{
  "model": "contrastive image-text model",
  "dataset": "small charts drawn from random numbers",
  "train_examples": 203450,
  "image_size": 64,
  "crop_scale_min": 1,
  "horizontal_flip": false,
  "color_jitter": 0.1,
  "cutout": 0.25,
  "tokenizer": "word",
  "vocab_size": 33,
  "loss": "sigmoid",
  "embed_dim": 384,
  "encoder_arch": "repvgg",
  "encoder_norm": "batchnorm",
  "encoder_activation": "relu",
  "encoder_depths": [2, 4, 4],
  "encoder_kernel_size": 3,
  "encoder_stem": "deep",
  "encoder_widths": [64, 112, 192],
  "text_encoder_causal": true,
  "text_encoder_width": 384,
  "text_encoder_layers": 12,
  "text_encoder_norm": "rmsnorm",
  "text_encoder_norm_position": "pre",
  "text_encoder_activation": "gelu",
  "text_encoder_mlp_ratio": 2,
  "text_encoder_head_dim": 16,
  "text_encoder_fused_qkv": false,
  "text_encoder_bias": "all",
  "text_encoder_qk_norm": true,
  "text_encoder_parallel_block": false,
  "text_encoder_inner_norm": false,
  "text_encoder_drop_path": 0.15,
  "text_encoder_kv_group_size": 2,
  "text_encoder_positions": "learned",
  "init": "kaiming_normal",
  "residual_init": "scaled_by_depth",
  "optimizer": "muon",
  "muon_scale": "spectral",
  "lr": 0.022,
  "momentum": 0.95,
  "nesterov": true,
  "orthogonalizer": "newton_schulz_5",
  "adamw_lr_other_params": 0.001,
  "grad_clip": 5.0,
  "steps": 18600,
  "batch_size": 256,
  "epochs": 23.4,
  "lr_schedule": "wsd",
  "decay_fraction": 0.2,
  "final_lr_fraction": 0,
  "warmup_steps": 550,
  "weight_decay": 0.008,
  "adamw_weight_decay_other_params": 0.01
}
Rows from block 6 of the text encoder of a small contrastive image-text model, named by matrix and row number. Rows with one number belong to one neuron. Each number is 128 + 32 x the weight over its row's rms, rounded and kept within 0 to 255. All counts start at 0. Numbers have three digits each.
Before each neuron's rows are labels from the 100 texts, of 14848, where the neuron reaches its highest value: "fires on" is the input token at the peak. Only what is clearly more common there than usual is listed. The data: small charts drawn from random numbers. In brackets: how many of the 100, against the usual share in percent.
# fc1: MLP up (text_encoder.blocks.6.mlp.fc1.weight, 768x384), inputs 0-76
# fc2: MLP down (text_encoder.blocks.6.mlp.fc2.weight, 384x768, transposed), outputs 0-76

fires on: "in" (100 vs 3.7)
fc1.332:154155089140128168137128090120070121152062128131128131112130120091149123156165164107098120140119104142124129039127145102157189071086112124156144114203157119134153116159133110136132135094126092146121140131152123141098178134132100156
fc2.332:120117192114107123149149099149083149189141098101104152062105098140101137125076109123132163102087186152166125114123140103096141147192089110081113117153186095145161202093118133106130197093140162176067165108124182130149190105111112077

fires on: "<end>" (100 vs 14.3)
fc1.690:150167200125143131125142148136148073181180143169190088125138175128111132215135167127132109134093106093105106140132092132097138118195184159129136145205020179088170120136157151203085147106141117142130165103090113117134092117109068127
fc2.690:136162164103100095088087139159151121174151148113152097099123153151145152218139164116077129125112166150148085083123088148099162085146190129124176186154108135112131126103110125200114150127116151146126112079119060140138138116102078116

fires on: "flat" (100 vs 1.8)
fc1.656:119095141101116134120161075122091111123141172134097158137152086134127148080120124154127121120117068151128130094158105135156161079099109159078080132162167154187140088065150138144133142102098163138162130097130255130112152138117107152
fc2.656:112123151165151075105142092148072089159115189174081170130152107155112155048106115130151110168127079160162097100116117169112151135115138154111135123142143164140153052081160122116129161114133125090166107117131238173085087137102161189

fires on: "flat" (100 vs 1.8)
fc1.314:132152156102132129106106118100130149121167123139100120018120153117115166151148125080101117161135115101160131135152104109135145102094130121147212167144056145126135089145160139190109185118100038093074142074155115170118098145131111161
fc2.314:155132110094105136143121155165139172125177147159091091101130129094111196169147160105075159150183109105139121125110116120088113103124143127144194133139073129098168073099164176142111158125125045183124133095159135142130062158084174159

fires on: "in" (100 vs 3.7)
fc1.677:142131081106059167135104106155143087125071173083174066124092154182144160165199102208097152113088132100106146119186159159192196099072126118160081088152141105123194193173187103121107113103127123214179118136107102168157160129117186169
fc2.677:143122088136114115099108149120121136134067153087160076099081076130134183148185103151151107109142126157110198110147174158174109153042124133158101055143157128107170163158149119106104137091126119167185104110095100176114152099115196157

fires on: "theme" (56 vs 4.3); "rising" (44 vs 1.9)
fc1.191:116107163171157159167157166135091100152114113162162091093133158103139127102169153137101079105112107172114142204114158198128108174161154119151128082093174113140129153029096162179116115122172127108103189112142174119162128090172089102
fc2.191:112137169139150157188177169136100122146107143187133118143111157103168083155159171097118106108127111145117132170083144142080128114146156110144153099059181146122143135073168143193131090149131120161099171092174148089136158077118110110

fires on: "theme" (75 vs 4.3)
fc1.303:092131174181113168177109160136084096183159164145115104120131101125094074159132149137148154126149147100143100138143098127103132161186137159129175100110115167153169095127154129186146121170090124158118095110135175131128103101142160093
fc2.303:177119073069137097085154116105154134069080097108138143128118147093152180099145138116125090153129100144130130080111156110190102083081117111145086143169123106112084144135097142074132148065175099108142145150133064121117139142107112186

fires on: "<end>" (84 vs 14.3); "theme" (16 vs 4.3)
fc1.481:097144135192114145128106086123128145139122127140142119081150128062088162140131126149115095159142113102126093183184131149113161143156130073053125156147095134136171127137146161145040111130115092138126122132123164151104089118152059173
fc2.481:136121126054169111098146135139153115124131124132093111164114145193153102138118124134126180098087167160123179118080148090167080078155123195173125127112162120138101121144099102143201116116132155105148143128131079126133153136113188095

fires on: "theme" (73 vs 4.3); "falling" (27 vs 1.8)
fc1.343:123090159133112152191125181184096077126168118151134185100121157178119120080133098125126129148121126128136097151102144171082110115151118116163128131160125170017118196157110195164141140102125148117167108112192124179205098100077101137
fc2.343:162073186102110149147088134155087051114161172163108160141112117141114142114142083127110095146126152148136072164104082141100142134158124092155163152162142167055109203142098212199130110116095140184101075095140172117221084096124081112

fires on: "<end>" (70 vs 14.3); "," (30 vs 13.6)
fc1.69:126112114170137169092148122164175129054160097139161119125102139174120122147146155162145165129189186086135138159133095104177097102137099187192132085177082156126132096166172096156151073159122130114215148107139093188106086113100153107
fc2.69:146153134071141108159095140128098125224087146079156147128120142076147128098134051126130125113048056178109119125141174145103164176123135086105132150106160122063116168121105167059134144135147127123107088150112154040138131117164129111

fires on: "<end>" (100 vs 14.3)
fc1.96:087103121088117104131101121083070114108123078122167110093130119134167135092096120119153107089136083114133103104141182159241140153154103184090107145139122075146096129141096109162128154135154153108128111139128099112107155132122123158
fc2.96:106129091095146083130175093138082104157104116109157131169155114078161129087129126157132105119126091162106125156120150174153124138158114128142094144129133149135151119196097171123130161159161148121111175175122104079137193153139159165

fires on: "theme" (80 vs 4.3); "rising" (20 vs 1.9)
fc1.623:139211128107155134122152082155135092096158144096149138068117143151033101170159111151085135155064105155195174148156158148134145120090126131109128177087076133154081155142076120150117125167160157097111115201130093100150135137116119184
fc2.623:142165147161125143105163147118139112124135099109122185118119150145082097153149077108120143186117120164178138149171152133094127091116098142044087173076091132098090171123081132164109139124120160083064111132118086095165189141126106148

fires on: "<end>" (72 vs 14.3); "," (28 vs 13.6)
fc1.368:129064180135148138175149071102077162143146120133105159151153132120119104146160171125136156133094144169129167179121087095105147133166129154115154125225159101140107139083136127129151150128152114051069131129115125116106094124119137082
fc2.368:141089129138147181183186086150067164169127102151104170170122129092120086148117148113166152143104151170154129142122103068077168151146096156112129127192201107153136118150143144102195145129143109118098163152128147072102095130166138054

fires on: "theme" (67 vs 4.3); "," (33 vs 13.6)
fc1.8:133163163130155156164125122089141129160161133140137150080144150170143133154113112096136131099099157122120132140144151174112153138092173182196100128151101117092139218161160102129087136148104118069095148139122114150126094157149119130
fc2.8:138147140121143171156166134095114180168132160108150143132115059111190153146069125086154142095144154118085141056111133114072086127095164191165087139059187107081105218143156097140088121145066092160132124124127101110134130134135113110

fires on: "flat" (100 vs 1.8)
fc1.285:135123171102065098145138143198115126174102155102138135117154138137137140181130153135115156118121124088097097113157121113142078128176125134102037194138127124164158080073114118116149114143125150061149113045108198131128138119144151095
fc2.285:100098185115122126128125106175113082124059151154095104139117158152122137200112099089107147139088149074141131141126118110145123142161162143102048148094151128192169074050092081098162094083083105122126119095137166129066148132168173142

fires on: "dark" (61 vs 4.3); "theme" (39 vs 4.3)
fc1.648:105131183131129064107165163175142164143081129136090124133119147109138125049133097146132121128131122156067102153092145231205082120140142165196133123123049105120146135087146142104087106065142174115098135141160131166138138099103153136
fc2.648:098172138129152072083144141133153145135083168178080140109142162164147098130074088117118064151107121103052099110087151155144079097170151141122190122098135129103112085069153134091094099152122170128101122151139163154126087123140175126

fires on: "<end>" (63 vs 14.3); "," (37 vs 13.6)
fc1.160:144120114163127160130181101163090074131111129163161092060130146115086155147132128143068093119074137106138152096144165155122186135118118077164118124145169141109161154118117108118159129129182096124204122115148161130089078124121142157
fc2.160:111084171098118102122124081157106124091102123145117081056143142114114167165109128136075108074086154099106131083097136125180127129109113079176104163129174105141138123130106100146149143117135124118184153128161190095087111137067100157

fires on: "dark" (54 vs 4.3); "<end>" (46 vs 14.3)
fc1.718:128180114162068122122126086135158133053168129152154080076122157192134132129114152127149155213116069088134130096091106129101138176091172138090154092157130163137101119114095113176113149148089105075082105106132114144110157135163182129
fc2.718:134088151105204179111124190104103136225060113118106140174158090043161100141119085065099091070129173187075141152147174126137119141154104094144111140064171070112159165130125162093128094097161123168177179131127170093155125111127093167

fires on: "dark" (100 vs 4.3)
fc1.201:147132112123071227129148106168123050121144112128195058093167108117141123124159146092066153145133184103127096123119156090135172134136122102085127130167147092148098097165089101087153184192101116100134148124158144161124139154171095107
fc2.201:110087181118080104067125108105128103075051114031142110139114079168147160124128125119122071089123166149163133104156117137157075156120101171117101146069145087139094143090082070141140181113101113142115137088098096077113194134138148115

fires on: "dark" (68 vs 4.3); "flat" (32 vs 1.8)
fc1.128:119087134144143088159147121131133144127115141209133126190129104095094128128106089122137114123125143164119107140078148169161128076124138106105065146255203146161174116130094125064147126068115160203101148160157112100151175118103109162
fc2.128:095068147160171059188186121121126135159123152181109142131157162107091118124079108127135102161151132140099083161132103154180078079136110094135094153236144164180156122114127119068142108091154111177099110158156117027160159136136125139

fires on: "dark" (70 vs 4.3); "<end>" (30 vs 14.3)
fc1.381:123095142126142131151125143113119120113168092124156154118099129054120160166149130192132121134145171076129113164095113117109148129209165088113088133158097116191160157165090106155095127101128105151127182089124120091122101155128078126
fc2.381:122154117116107104075112111152141104123114152123108118124111171185117116084118127069125097149095093172115145115156149176139080146056076165157145119076132145078105106087144127095131114134133139108098076174111133147153166126124146164

fires on: "theme" (59 vs 4.3)
fc1.730:135137105108139131155133087167166077129076162068185011134153139160117105152164121054063134111077102170091082176169170140159137161130127115135120120145175172138089172062117102127128090184139056112143017110166121113118097049136109160
fc2.730:160115140155126079101087115193121121132081146114141062113122141146137101120177097061106147073166127155087084086163176150180138144115144125148117073072148152154075141087120033150147100165110065167172061103142128049048087100111095157

fires on: "in" (100 vs 3.7)
fc1.139:145112135105129036076103100102155091101157119124101112161158109215133134049103164166147103152088124197107106178178082109124150159101106152099157114204119103130120164138095144132153133101145198090148136100118149112201116161149110084
fc2.139:099132106131133173174158143131091190173084159138171096103118148055162130189129060090106164115144131070138166088099189124138124117147169125162126128092127137116140082114136141145092137138098062160074147118156101153033147098098166164

fires on: "dark" (68 vs 4.3); "flat" (32 vs 1.8)
fc1.536:146095146104102119156155092083159136131071108076148133085108138111136143138174116155092102113103146140172118146146176100174115115114141087066148146122140132141117124060114130085154119102150116176077170117112079131154078122110076152
fc2.536:150103102109131097148158154088137189093037148082145141069140107062115138125161086138095138107101160119129134108101189090165076152131139113085095132093109088135094163089100102055148095125142126152065168139125095128138108101082116152

fires on: "the" (100 vs 3.7)
fc1.333:100082118188152108132147088175129092164125193212111111089129155114141142045123119105091077140123090202162091115144126202163134102120188179119161074173107150184090127162044141156187149142150159113141111161156165128127152095101159123
fc2.333:152166129088110154123103179096121153085138087056130158142144114156143107192136149153175170147131189076106169163106138094125160138116084077129085142122140103076183107116197138127059108109101100126110165093089130151146115179159108119

fires on: "flat" (100 vs 1.8)
fc1.156:067153097101157152157102113127142128104105127164136140108112118064154153150127124131119131117162112095131154055110116114160145122125132130102131110140145110217146122151130120104107101053067152167127191144092181123089183191144120123
fc2.156:131127144150181093115141093141060135205146101113120141061157139145089102125065106124121152153141156118115082026098138078176093094163098166089143114103177142089097092079122065101139146103165140111105101113171119129152113108110146148

fires on: "in" (100 vs 3.7)
fc1.582:123054091161120116142078136067117119130112124062113074111081182149125107148169110111080121084141151156086134154142142100120119155115085118088155122129108123116086144126092109194142071145128129141135143097129092121109088095135054111
fc2.582:161095101136112078141114125073129138117094118071142078100117155117149129097187065131073128097112131133094146165151143124122115127114094100089141117040077122113071121108087117161126107126155164206130136086106141092175111077107102105

fires on: "flat" (100 vs 1.8)
fc1.234:129125126187123114142185131086070121174122134113114149105130079161106087116113141131146179119159203173092115067076123102144094098177131142110174096145139105156133089125120088103153183140119180171118183146079160131151147111169111070
fc2.234:120146133083138140110050121178171100084149123148137095154095201133164161131152090117104067156095055098166155164198135166084167143086111113146146203096117146101088147124120140166114050088120103107137058091161089110085131149065136161

fires on: "theme" (57 vs 4.3); "flat" (43 vs 1.8)
fc1.599:128179159150132100118146139155152100187089133126160192138122154160122176070094076142122108115065137183160124158151091160139131159184132160160197094134192159110104115185116201121149133106113142091091121118068137185152169123131142163
fc2.599:134168155137149099130137083149165103154093144150161185137144137149143103097081103132142104125076137141139154128142116075094141158169129129103206104098136139095095117199121167096154136104120201108102136146085158164178166117109088121